From a checkpoint of a small image VAE: encoder depths [4, 7, 4].
Rows from block 7 of the encoder of a small image VAE, named by matrix and row number. Rows with one number belong to one neuron. Each number is 500 + 50 x the weight over its row's rms, rounded and kept within 0 to 999. All counts start at 0. Numbers have three digits each.
After each neuron's rows are labels from the 100 images, of 14848, where the neuron reaches its largest size: "peak at" is the part of the image that holds the peak. Only what is clearly more common there than usual is listed. The data: simulated fluorescence microscopy of cells. In brackets: how many of the 100.
# gate: MLP gate (encoder.blocks.7.mlp.gate.weight, 336x128), inputs 64-127
# fc1: MLP up (encoder.blocks.7.mlp.fc1.weight, 336x128), inputs 64-127
# fc2: MLP down (encoder.blocks.7.mlp.fc2.weight, 128x336, transposed), outputs 64-127

gate.71:494462446459531519492499438545569513512425476466529504586558518566506490498440559503453465484489439533412444487464500494487505536440436629431518479493512529470488511501499495634467517459647441
fc1.71:485608455479534403555529498446488536470504556409475494410525482466518524491476532485397516475694477512575472491504497521491529448489596466523536572483507573504498445435497521521527443453504574
fc2.71:502487474628403553533507488500671496497482279550514530611551488500323489481426467466558445499481501515415507499511498475525525562488505498512419557499507525488505485469462531530517486553635492
peak at: top right (27)

gate.188:549586474475497544525533542518596500523518511473530484346514528520539451430406437514487427529450481478514503516462606481483549444487552534479523565466595564491521441385478462492480514561501451
fc1.188:523528511428507593587391448482521492521513395497524517533507573492432589489489518486439464495563470461441567513525579436421527517515502448534493389516394536494514391499556516498506483540415483
fc2.188:496478495395490471556497379437437533497457501453512465284508542519593420509478518482493432501528501547473503482521394506505454512460494507489569528503524458469476507415515444539476499599468489
peak at: bottom right (27)

gate.288:480480466423472517568460446601541499512467594531504484450471533519616445518553527449453527502316466481551521420478509510505519406509486549466460546505534435471521511510460473575399470550545558
fc1.288:506505496465495474513584485461484317493541541471493484411501445527599433431532562519467460442562520462541492603509492586475453520492486508476487557503484591508496517569510528514494568294473596
fc2.288:519527448520495477510548567451597609497466603473512500528596495500455570424301404452489330499404504497440515464500439496465436484476520521507520489487503548511496514441476449498519492403500499
peak at: top centre (41); top left (29)

gate.333:486521480583422601518451436522536496510513449553515452527555517501411565505590499557485377501583492465431531485499455538466467529524463514464462465505484443495551442465541468526393548490531520
fc1.333:492473484414441581513451463570556498501472503571492537508432456551440547460552484497451537497462524543475568487470587425562508491487471537567575544540517529556568372379451484570404539601521463
fc2.333:496507446510568352540555504551450484491488512501489503336465524503414485488543597515525596512770493498535530501471477501496458449469520478498451517497497428510482519439455492504496516526509492
peak at: top left (29)

gate.69:507461479536454482558467427557621580501586553524516524499495501477457542590527446539442431517494538541456415478506391446526480470527510510479494528532473593501518520563509433501413513552431453
fc1.69:496547488440556550571544477449462532522492577498462528516481472501522541480551582461576472487389525465558440476502404478439533317510488481466407538506526499556489512532527477487491547435406598
fc2.69:504536512571504344503409579589639514498543406476496521531448541479452438524465463510455376515352489450602469459483488471484467479532555501505498505472491535501506579522533546530523497358485517
peak at: top left (27)

gate.286:522545362464477579448476428550521483478513412528538487513591507583329543489423588477486509548563476471498526516498528577556490565526533545480580472461598568494534553478490533460472491466462420
fc1.286:478446474569421330557504500518473476459476581487480453510466506486394562474601526434510469501511497514378525422507415449506493454504389535515500496515495472525480484572480510539508594437543547
fc2.286:463585440479554456488643563560454414501453470485490457494449563524557410423596625545427554492543525504469512572514383471569534424495524494480486495510569398496487521582516381460484485547471473
peak at: middle left (32)

gate.41:514513506389451558455445455524502498478491490488472476525361502545427555436528532535459626472558514566471452436493457504518500401513510481509429438577498410518540501436529485536522513515487465
fc1.41:461597486513565529481517453463478490542448453525493411441539479514531486470474556515488645450393548465529559626515579511455492480555485491568611518515530489507550467442417436457549522564493507
fc2.41:499502534476457470498463445608319456518504505536527518502461545434498342591534479451507493492502485444547490529492415475495470551493414498509396496508503464511512513474519466554519495618520501
peak at: middle right (29)

gate.124:456461479497484455425498527530440527506441542453628449451478452442478380482464438452570618517510476500413516553523491444575507537512484547438640488453523560464530537468589481492522565454506462
fc1.124:520552468472594371518471520620397547534487467491520421484504488452543510593550425523484499498603483544551523493505494531505515462523497505506584459503544469469449488599547513482502458517513432
fc2.124:496429503390492520498567536379350511497456504509507470559497667485658543469466432617502541495514500523532521486514509492463392488472614508500540452503474429511510532448487472511486492494531471
peak at: centre (29)

gate.118:534413428443523515562518450504441415552473639503508499520574510509408514555531443517491489493412441463520459604524533494555540555574412545526459501518491535463454510484417422549420473473570517
fc1.118:604519503493489639468483457463598512458510456561446443506454503475581302516466372464483503506477517490480497501539549480455517491465507484470524450457515495505484597466514503500484507425517540
fc2.118:473462491467545544570469424567405483503453529526486376458450393508489524520477526469449665494460506524559531523528515552520529461481433491461564441506525576489496555482480496448479500510594465
peak at: top left (48)

gate.156:444419506458537511530581461536519489553480509553439424579579513498431359585483535651435548476476499478407427457416543520504492588472517516492609613510485424455494419471484495517388455564564559
fc1.156:516444436526431502529520536466532584458544465531506502515526458484456551447514303505430357477510451557499525504501445490437542566516426504457454596432490364513508528443430487574544545534472485
fc2.156:543400493451464553525529408404346490505552566419531461554478411569495399344589437525533473495537480476565473502473501474549554475542530517505544527493499533472475511463450544558494488434447448
peak at: top centre (29)

gate.99:499543479446526455612480520429474554505496552533520508461548511542577506532557501423482551453505448495529450459494582438477520506506461538442408530371432522505495423452432509529576485518379501
fc1.99:447448461400540363533415529429472471536501587481511533454465522459486646509442492574498483523439494506476491473535471492493474490505504527492412566490462580510550501658501522589497537556482525
fc2.99:498564481398516489468605557501416441504480608458504414544477458485483572510524607487497631477527508486376495544508497569489498492434388496513453554523483419519520521528513481513507478658504484
peak at: top right (46)

gate.264:522508463505457523516584537468438501510469488497463516494569446504549515476479442598473633438570491492477514560496525481489503479464521555482437496546491445514513467490427541503543403419436488
fc1.264:522410468445503499489467528374492517453442615468505442505544528501453423521437565649481455504387540487379498456483527454512473511519542500536509486516518593466539555591563469450435520481499477
fc2.264:472558535442540390460567500445564472503501467460499580396435423503511552476620553535499567504609505486313493527486386523504505508521578500514385535505524397500500513437517487397531502592464504
peak at: top right (29)

gate.170:525470539517508538596453523503496467428563468486511595526328516534474511418482475479486578484363487517575622489510536484522463554493475436510566570519428534539493504452474505407445519482518543
fc1.170:478490495463545574402424507402621464494494535555508462478420499422394610525480569462512461493524490511478530489516561552496529487552540556482417598490426579459548413534462509481423546613439507
fc2.170:506517502378522405524430445526413540506540418415500464494463449526624492559531572558473469503447501471262496543505454544505496526538616504509518489523521564495497519525579534450478495552428508
peak at: bottom left (27)

gate.119:492545502480324582500470438510508445481451369497536509463484519570571418540514479554433449459453539505460495511417489513455536525462512481493500514541598477460452529381450500472506541491641479
fc1.119:551552496385499340462575461526443522505479463502437518599610501455394513598394527447562550533391472525558471509563588520457541499487553475477597488505533482513470525616492519454463480325443505
fc2.119:483556531501521558399572491440363453497470527470486505259482505466530395421504421498459510477369499534471524552536447520477508395440442479473387565518500455504520522382486477498555506508436500
peak at: centre (36); middle left (28)

gate.74:518558450479417424532567525590533455505505511507475485551412564488330478513527387559492356504425492511461449485535462610588487506521489491498596527503541435484496498474481477510468540604479467
fc1.74:515554525434493431455621521620560491486505540436536362502535464462357533519521485567548413443463469547561469508495502450580481520451441470488537462445561465474444517406475529463634539545551505
fc2.74:480496478430482533533454486372524448489554559591481526428436537454632519544482593429437563510448476444598509513513627444481411545551418490466372526484509438506500533520562500471484499560557499
peak at: bottom left (29)

gate.160:477449618596545375428479492477501482516485480587501563554488528517479436591525558518394486499470463397488478566511581410489503613466464505451548453537483514457547556484508505544520487512512533
fc1.160:564497708475551503536508446593519513483548500533493470432516509552511449579556438543566478559491567520507505629459476453487470479491496507448457424454524509520466602470514478561465488507490441
fc2.160:541445617514459475500413446518532470517482480531543485430497413538470493537518524481512611495445437589502513562469495533451518488479538471567531436471456497453487506523474583561517485580499560
peak at: top left (33); middle left (30)

gate.205:498580501470469425575531462566569555490468374497519543495436503480442453490469480472403484443672491518579524465450419469453500498472511485487503459534427463482450511462458495520483502476536445
fc1.205:551462523368486504504568434529557541557492464507579601581463442483524406581470487541524516479635471518476490538476551542448518564505452511457493419433544420467461529524485493537496484563505488
fc2.205:511499457542499381425510486537455544503512381476489621270441549535545413537609538505558532517267463497574513497456496491491427502504609469517495469477555442498488528464484490578526510540447505
peak at: top right (27)

gate.44:545457540522521483479583559536462471542513545464536578429533520543560487444480465396498560452588547530443511512538308524505487479556481514539408465462575586442503519583479458467498544494531546
fc1.44:494408475451525559496466536549526495510477530459509538561507500421502455427525510490482396513553540536395589566458524467524442527498520480505500445555530589470514517690429486493552532503487533
fc2.44:486485556583531495469407507530618552497473543556500564404503484546475542512398434499498529482310483555558513516517572489530583517505514488500472488498503583496486549525493447651478509512536505
peak at: bottom left (38); bottom right (27)

gate.11:518584515447582478456525475602478452478470483465391496448512559473594515577545540411491587521488496514499375510512423444435491458520437540516478471500480461529507497574509472501495469489483515
fc1.11:474574511627417561524567482670534488534549461472513564502468481475597306490461474497538378449432486475529541482497473419451522488471504536435493520488450548538496511608602526475524510413539535
fc2.11:488586523490501449513477528557410496512496362503498399514487537516567359537499507500523589495537505495524475473517467500508516482462458505516556504512461473486503480488496512566468493379484494
peak at: bottom right (29)

gate.104:465541511564542527473563557465397490470499486495540579401389496491533419491500452421520446492477558491478565514492572456493505502539401490516515505480499564471510501472502467444512548473567508
fc1.104:490450480510481448533507493452356555526502591553517517465532512559481492590558613544510500485474480623346524479474506464499562532533477515483616512459554479480528527618508459549557498470478469
fc2.104:508434506528421661525464546417559554488536438567493539552639541490546519556420435407534561504395507511557505461491553472509463495541585506514515476508456590522478555458480547505474510487511499
peak at: bottom left (29)

gate.57:534523569491471428523416466491485436481529440533516547531513524529504668524482492482479444516486499496522487510496590514534521559583532513513548559469439448547480531461487436484457485434460472
fc1.57:508420474560580603452470549562468550546557600477476383555395508424499411619539481442429535546505540556494504514523515481502504359510509409545511498525483451463487502446519509490477495528500526
fc2.57:477455487427467622531531524607389511507487456310501441484527477535627427419532542517498525515396486468481485492470415497487521409486590482497487524497532526504494448692485473443517499598501502
peak at: bottom right (61)

gate.281:521523482417468589588550476480491454462458460479545612591538496454552499495497465585464561495442541496488516449554423449493464570591500545573497486512498433491478591407451443439489561491567498
fc1.281:490488582456455512502512458451514563528464449470467564427530531631375490585523407591462455471566560450535493452455485512478545484465514443517401480517461467471465483501498520581463521448432520
fc2.281:463493478486523372516445381535559515502472375463471531525618492502530458488545394463596437490561511470410510540494553456496559621474510487468415550513516505460469442464459460558455528571555482
peak at: bottom centre (46); bottom left (33)

gate.28:463622506490467559429466508490423526535462558562476487560453522496444534482511546462464440505412505528403513401481451578498527468503437517465500509543561415422503624525465507484523469449534449
fc1.28:480458524564547599532466519444600423533583516475503510405552537456586552492521442485510517484686523449542486522494567512509509552515526520561424576501501536439509509437417456517487534575500505
fc2.28:473472500496486465484443519523545517518504401529493521499490417499239466615530415511484473500399509517506483461522475642487423519469536509514553451507498464478500540415519601454499498433476512
peak at: top centre (34); top right (31)

gate.195:486576500425505548603496495508494513485470451529541593549436536549479437450480473485500533478310508506561520503509347477513511496544497518455536435518546403516538539472562470527540580315524596
fc1.195:468474532547380498533558575565398463494470539478549556527559447550484476542518434538513501500576519472490551449483388479465528540479506505538512456419458484481480462528484479506480452452512480
fc2.195:481483549503531522537544438470539405500486418579501580626484581459550604458473460477492456521449510471648481425509550431494472509507557511485608487486494474506488399567483448469509504511589490
peak at: middle left (28)

gate.154:460496533554588498524528473521583472490552485543481594377539526541468473596405541461592410495552514461480494521479494420499457564576589501497404554487503554468470518568572464509566514456529489
fc1.154:508567497536516420446530438478550463471495359459498586349448505500557391576564460538499437465387478515541506483471711423517481501494538493506497515589530487446510522487532514516517547604546472
fc2.154:513583529394482392431469500606365481494455483450506466514464562521558368447482476598587563492543480517519521543490369527488536551455495470496499497507524460503497456470476398583528507530447499
peak at: top left (32)

gate.228:531530490483463556421462525579586480502496555510512464446505532446587454448538561535462433518389485509435463484473509536523500456525478538476543425460471559495483520520415514488605521519488477
fc1.228:529512492574492656495499515593674525491482471589519418543558541419567380475428489495526526493498480513478427422527548506556480609470499544444446480479425610495539488512612547503501427513516437
fc2.228:507484513379486527531487435456435506511505488480508446488528585541643562520589554526476449503574511506223493500488407501553511490491500491502495518509532491502501510501520470567498487437395483
peak at: bottom right (27)

gate.108:525477484452422469628391487510530525485523623454494424560530541510406511509572633478440553480597494455518464553491420422503530413538501469495481593452424394477540502505529466485516509590469487
fc1.108:454456557594501383555442486494510549527529529484525645423528497537445547538609563578491483502509487525553457489514476558525462452508537508471448493531458422475475461484551520493437454483435455
fc2.108:490495446393463579441570561466586553486518568550471490422632477568634513493387471380446472516441506549559509555511464525546479559525492525484579569497531487477465407542474517461430498413525480
peak at: top left (35); middle left (30)

gate.131:532465501474546501489376520449488433526532538540570514530561526477403548482497503533473518458595508420580526525556561558443472530508520438520532544537412448439510626479511505379430541561422488
fc1.131:421496510542486519490473538438487542448508374517551527370533499482527471363555460523489526469627547526591486552478529569525501609506519510547571516527544575490551558586512474439509498623489428
fc2.131:516460508521476487504398532577502482494478567492510472532455522526601398443429423646450467496328486442512520449440453473495519604566584526500522428489512566509486467503491475467489495598503482
peak at: middle left (33)

gate.59:486469530514507428567397531583455488470510466442465363593525553508434438511614606497504534504532496493500521490495437489475505340556491426462464489499496499534427604476455498437457503548479484
fc1.59:493518543554457469379488499322405474518468460538501515348441536513569467420501554455388450497434463506603527472487576518470505542471453517513551494495533479479498485457466489472482581566582469
fc2.59:518455486484486553511518569329617531504554419475541490663474533469395428512667443463446517497542523470509483505468540520508512492572455515505438429486501473536518420494472503554491468534562494
peak at: top left (42)

gate.122:478516473546527472518475506512527577530508553526562363631439501477489396525483490444494498469589455523556530556461411519494554316471503562517524508479491490486503596549554488578555581450546444
fc1.122:522490486464482543555441458607474537510486534473526427652446513510538417555470600521491396478525514517555486508463541488480530355508553516467538450498520447562483570485510454573434524487513482
fc2.122:456562463483557571441532467488487531495484609481507564489466501560405423470440536531527405503488481548569504578514449477549557533483447487513432487510530568425452502543418487487390498413481489
peak at: centre (28)

gate.120:503466485465549489462544491597578534541492479527451591537525451510438394505506482465465584513380539489468472457540532531501532512515457453561472429450489500499490447387555471490536500631554527
fc1.120:516451525390558453433524538485549497454568493521487459377422494513557544473489563474459604489633432551478470550518504402491519501541498555475428510526404420435597521415554485508537534451409404
fc2.120:457458497492528576527496451581411521504517671443501570514441485503464491372525507631433505503571499501491478557493441540490472412500460487509554454502468453454506572581504502500519500518414515
peak at: top right (40); top left (27)

gate.77:518558524486468453600491461530499505537558548410533395462488491542550461577457546619423581482543507483575487493502547523506531448483489482511475560525505397464558510472516477537476468540464489
fc1.77:499515491524553666427440518559419493547515532541498543506504602420475489471467573395548423508383517507450480529553512603555443437530554552456556463528482581503501488559531519514445446449616479
fc2.77:527531457532500482550521507487591528509492427420500487481511500461519442476603434455477415494557513482710478463491657404494528511499498532515502520496471491498524516543510520436508493503590506
peak at: centre (37)

gate.38:477498541538548490550480484425382558474558485520521540439493469483500573576546463438469481520477555564481497515443519467484558537527467503527461615522484555525494466534372536587459470449609520
fc1.38:469409459511559560443608503503368570511551529497521485412508517507507519546446493493549555529365471528469465483458487504533517594515486497460513551485568588429507529468504528599510490522427490
fc2.38:502504504512526459562530427442478402497468434474492525464494458520322355512502591459466512471664503549433528484540520483529580616502434495498390529516457479478532514459526502434494512507520521
peak at: top centre (31)

gate.62:500551521521453461458423508450452474527561528601579539563479464552457460506424462442530521455527535506551550546461457466514464613508568450522501447490478484546523579490484507501499586524504514
fc1.62:552463486418435537528448510387465545486467465512549656523470555541517544529560445458436614503451503526510497583563542522504514518462495493495556522483425433469520406396561480490473503591467470
fc2.62:522570497619467465487397390580607581514524386457528469532465608483569538519454337494474388505336496450431518440511543509466500532472499512499574435498507524500510505488454474374503480497602471
peak at: bottom left (28)

gate.256:470463454490408442538488477563459481550519576448482527478467553526369576478495517478548465449701523490496468543502476547468523574511547504456460444514510462497473418564500481568504481403540535
fc1.256:477427517440647559446532457471514591532563453481456553514543479559489473549502533525451479526599566561540551461546496527526498566526481463580497452580527596543484605450547482469469542473489511
fc2.256:525549488531456549536644365520541523512532437462502549584470507517464534531568560564455466510695492474273479544472454558501529554558547517496391495499520511504504517541490531493482483459521498
peak at: top right (50)

gate.325:515514535477467577482438471516530555446520387524527588556483486590483498406437465568473417493381521554577560463514585482511517541464525489488576486461591528475453594388477499530442548461593540
fc1.325:536436478467544545487608516469472455519470541393537527384658516433463453490444555533539518493502529497476474522467445447476490561494424521449523544515431485479463536591520484470476525442602472
fc2.325:520465483476445628475457394535431417490512581515489408422545471523384491459494430573408403495440488555489538528507525478578540458543509490500524474504463522483499487517527469573494498481444505
peak at: centre (29)

gate.198:493516585453471473525489389489547495447442465605579477519391533513506531469528475545437525471489565549491544512502485545515564545452363567457559489536473492509516589545470490610437539476496499
fc1.198:457517735486564549417482472415521508472450513536469463389466471488562519496482555478370529477543517467497501525483610456514523464483473474474558683512441443548517515428485459477511478449532480
fc2.198:530372599483477492524492505462536486508449472524544613534553542535470473459440484450485486518499459541531483488496661495477451536498536496571551465487462470465490516433486474497514498522499557
peak at: top right (46)

gate.65:519519509502445600507502430624542548524532437531484500549525520524400466452430513441502379537522544491483514476565442544518531507525591503553479507539477430517453566385575491471488489480526542
fc1.65:479521426568489360453521511607588478514449393466501465473531454530562473503586624566505458484624494468501504513513380548526502569468517504520659460493486520466467469453464507449540489517463474
fc2.65:495437468445528591554471461513732567504441414563475487538493622519502425423462440500545515490485513499400527482479564477498534445518571478501449526499521513485496447616479368448498515564501503
peak at: top left (36); top centre (33)

gate.316:554495505524511506511452519479485532472522413496448443507482569535576399442476541508517466594476512410584419480568551511515415387499452448607460523541480517579397496462529485333504503529486436
fc1.316:489532489537493356474513492564502507497520547471472547464476482476417577535412350496592446472541497477444448460468427470507530469529493523482446539505512546521460484545500491488500525410539487
fc2.316:513498485479507388536484470557556522496484468428495346423576495465556436540416390603523546498455499511648511455522445465461479560511487513477556378502488586534514493468498558495539508470458475
peak at: bottom left (38); bottom centre (29)

gate.289:476526432590518415504443559466405387455529466486500494483450547551474593431629562412473434466470468488558544516491481407485524517497417480496524611569427545536491492473499508444486447527423449
fc1.289:473496491618552573617634510504455441516506439529435654615516491558536400502556579531487628530414489482538475561527489557477468418520518486508435491524494452512501485514412514477523503376427537
fc2.289:506464503595492530471530497519539490486523497537519425595490487575521542383467458568517518525430497540646489488487521497583543425557552509518539482476524558458457482463448458466456515407515496
peak at: bottom left (74)

gate.223:460372503482497605495488425577511510509504389513473509556526439485538490552465437448466643442530520572528500497453582462450497487504463473513467397544434468521508491500560463545431472560471462
fc1.223:506406562456519525495609473514553514401489536471570454525566605478405422553525491584503550449546489582575542514457491414485563560533464516459444485502476454460471438534507440557523489551505543
fc2.223:501436521518548441483518469648476451507441542533519382444538501543321387593495551621560687498482467520503501556497442505463502517454560494515623464501503518501493516452506486531535514509480508
peak at: top centre (37)

gate.251:532527522544448524565570447568423550505480501448513439449493537478615393492562577493586461462582487529489508518516467477539466556546463577538507494426513518506468537413486490484476518551481496
fc1.251:465425597517438442480492498524559466467501525503541535543501513547453592476516510506452468442527551460489492562498464410498492576480471548549437526471507473470531369424394486543518517617446534
fc2.251:528477535507533448468559470478553462484550499580498448371517386447362494540527465423569497506563483498627507509478482499455492534523486490480579445492479560526506471418522549418511505600555500
peak at: bottom right (28)

gate.249:450502486563469596547543477388551467462458459523496558537500483503453492454429406518464452507650466538561437509511576569536501536514474521484568507494571594501444536609532477425463490521478408
fc1.249:529530482411574481553590515465467503524526519552484451494505443545519398458535594550483515509424510487470542578554500487461485517476683449494404516444558510536468453503509514539531551549447488
fc2.249:498499517439485427509523549499526468489523599518490496463430446500452645473600614410470432532548495496532530522446517537564644507566547496477453437484554549525474517541458459527497484485624458
peak at: top right (34); top centre (34)

gate.213:539374521431483543400506498440523555511459447601525529493535540561517524481565352452476522537499572508581507551541590489491521548540519526477586509453529363512488430422476401501501488601437490
fc1.213:497510401531443445413586517552570530560474530506498512622453539583539515473380457483481474551468531466498531509545514544447459520458445537471508472501505705587485516506537551484478462398547449
fc2.213:512463501395501544491528523467665575512431495529495437495524476484470640472359498542448415498414500561509518405521648516483468573447501506510547498503461534505509494545513518390465499415481512
peak at: middle right (27)

gate.90:515454481484478574460540498436508541482474473581489353595524504492530458511482499585435487486397471498466470471468528600455520405499511505481459466512513367526492520485504524500546524674504523
fc1.90:469510479429498537507518519453576680500561462515501557662541499461554436513497484553457513504508499544465422472467443557477509522512467490512474448496457455510539590434588502468534480525461544
fc2.90:505422474502498413449387515497440464501524535523462352291504547480516490570453408501454421508327502473506535526451449469510477520496521509496491589492493449529479554477553474540500507603441483
peak at: top left (36)

gate.209:499554766533486566518443418580476535510531473542525418495536541494532504517499565508492517538442528428510481455513483529501494484511433538430580560485418415547535541513511509494604529473552447
fc1.209:467510637486474415439551469545524537490492515567507524580419447587389467462471595445503517501473490533523483489481497490466563497448377525418452461526622593521542608556512518657515507458520489
fc2.209:547568650487517451502510522500432543497510435427560382407455494519611469562588426510488595515494425499509484493432515495419506566515611483566576441456429572436530494521518540509564487573493565
peak at: centre (45)

gate.242:473527505565433421451439480590521401560448505530556456541496465464462437504507489524480494475416480549412514495443462516554496458550509520513434505491516449484442464309581468483458520430542501
fc1.242:541580477456493554460565486507515593490502462471496488581533430457377472463469551455554571561524508586502486465489439417452545616463501491474576505519455550471488492547488536484555518554459655
fc2.242:513602501376420441480467470572481451494492633516491516428429524494500617517553429471475347508507495415334498541485535541492523494508481494496432504484527511510496466471529473520495505413495501
peak at: bottom left (27)

gate.68:497470514555474502607466504390402457490490519516446555539553454499499476494498431486464574525574470494596442498483530581536464488477503528538553460477475460522466427512455500489499504465461518
fc1.68:526482515529445403486430512488418478491472634487455484430558531469535553557515405451490504516531496519508423460535530510507417507492537524536505556501428545529473418556466511488514497517465537
fc2.68:498399476481498459516473512457517492507412646478506459387493508511417540422533501508515412513428512519699493430509453450539573532491551491507455438494484423468497446464491492563482497509557458
peak at: bottom right (52); bottom centre (37)

gate.174:544540509501530570564543465480656478433501427478528503555500504551558503406519653595476528524600482514534476477466630542506522507499468511447535447540557471472525466433554487461515459489504522
fc1.174:429432498459537512597436560496479547545522504496555456509453489488376506544547424338558479446462523560525558559535330509489462410501558435561424439468425511490466564447513523464463509439432533
fc2.174:473559458481463570446459367498503503503508617434498488463523485523482429378535488541420417502330507531561506476499412482519492447529491500505384545513493459488493513657514471361481487582522483
peak at: middle right (42); bottom right (29)

gate.192:498461480523549573452549514603538533503517505516481545521471483502470477530535594516528555528547511539459405459517481387554494538490457483504473515496514446460558533486543486488509502495589418
fc1.192:471453536406500432551507512329443535486497528503505578559477502482363513506531397505557674495470460530448499464484462498486463510501579485487568537530468499541503530407451476523467521560373481
fc2.192:470483467484519560572563461517527495488505528512485645540521479449569576423483510495481478506404505512598518502517582507493463494519404496465363506518462538548524563557490490485515507469497510
peak at: middle right (48)

gate.157:496586476448423422525538431563472517495492496516486543616493482523383442515523531520537435478473518408438481533545572567527560503524505533415526458521547482493588549555444445638483516475411525
fc1.157:492492646509499418525550511552402579557445429501449481487463494523464348498504501507444479483497530532537487427457442473491538519512494471468565595536485529448521453362474457519490536534466480
fc2.157:534514544608470447503473483540434466504521400396532574649461557524421446452583548435533495509483466505260485527494407433492558554477575473528525413493505510485507453408469469579548491588502525
peak at: top right (29)

gate.149:504534516522445451552519516584458498529475582481494471427540533584549536575584492529533596501463537507552430459513251458536499431537550469547511525527514510473505533503505462461567501555418473
fc1.149:522560512453535491467474514401480468479510528481530454562473460519440490494318485480498417538527487491509555576515545544525494487508452505488566596477560616471519468509475543483527564516533482
fc2.149:531446531597506552523498548547569569507549499515520494539566526462481380547528436477482642481567501436640483508472678425466504548552473525520441499475475563528520560469488520537528507556541521
peak at: middle left (28)

gate.70:537460521517525533554468471595504551558520514479497468447538470513487446510401500510524538512550453465593412474500566504467407511558526487422380463441467609531541470590426483483564557571414566
fc1.70:504506512399425504693411560504547480481518598497522506582547485481398450533562429466484488507434525433488493463490353476509507516547493521524524496503423499546532503533471487527435561536454558
fc2.70:498551498455516691452625476449482496490514477512489497502527463520616504488495583451455535498505498505578493573499588491551524505516478510494516498502468474511511438606551505505475497576523494
peak at: bottom right (33)

gate.282:512524461459501609521537335518593545531515445571525476521544476566538507463449425445492459461499541452509453492557571466488496523506516519445527501531556641498485468491495431496587523516645531
fc1.282:438481527516480601493555479419485524495483474459465679487524522465541423517543448444422417481515514473543482489462528478487514552519522497490505645507479623447507432486462462456535492399506537
fc2.282:500504490455546475542528482401515487484467336436498501484496563504400530500562536445540565508728476570544522501540590491483514652454468484498501477488483438500503557546477443539484506539545510
peak at: centre (31)

gate.55:450489473440507626429492498586565526536470432549579571515476523489475427563437614436472563475542586506579519462471474524485521560507506515480506445494502455458513494387517525560499593561393526
fc1.55:541597457600479578529486500494612492506454580478468367506561475471333314402524480553467545574570465473440460486508510527507479500502453506460461562510554405470517452629438534521539519512579494
fc2.55:469550477375515433451579500501467465503482437442498345373504482515489367481554579484486623491683495493448517543527513497533518522534477486503421471505477427490500503566523459610482484452421501
peak at: middle right (32)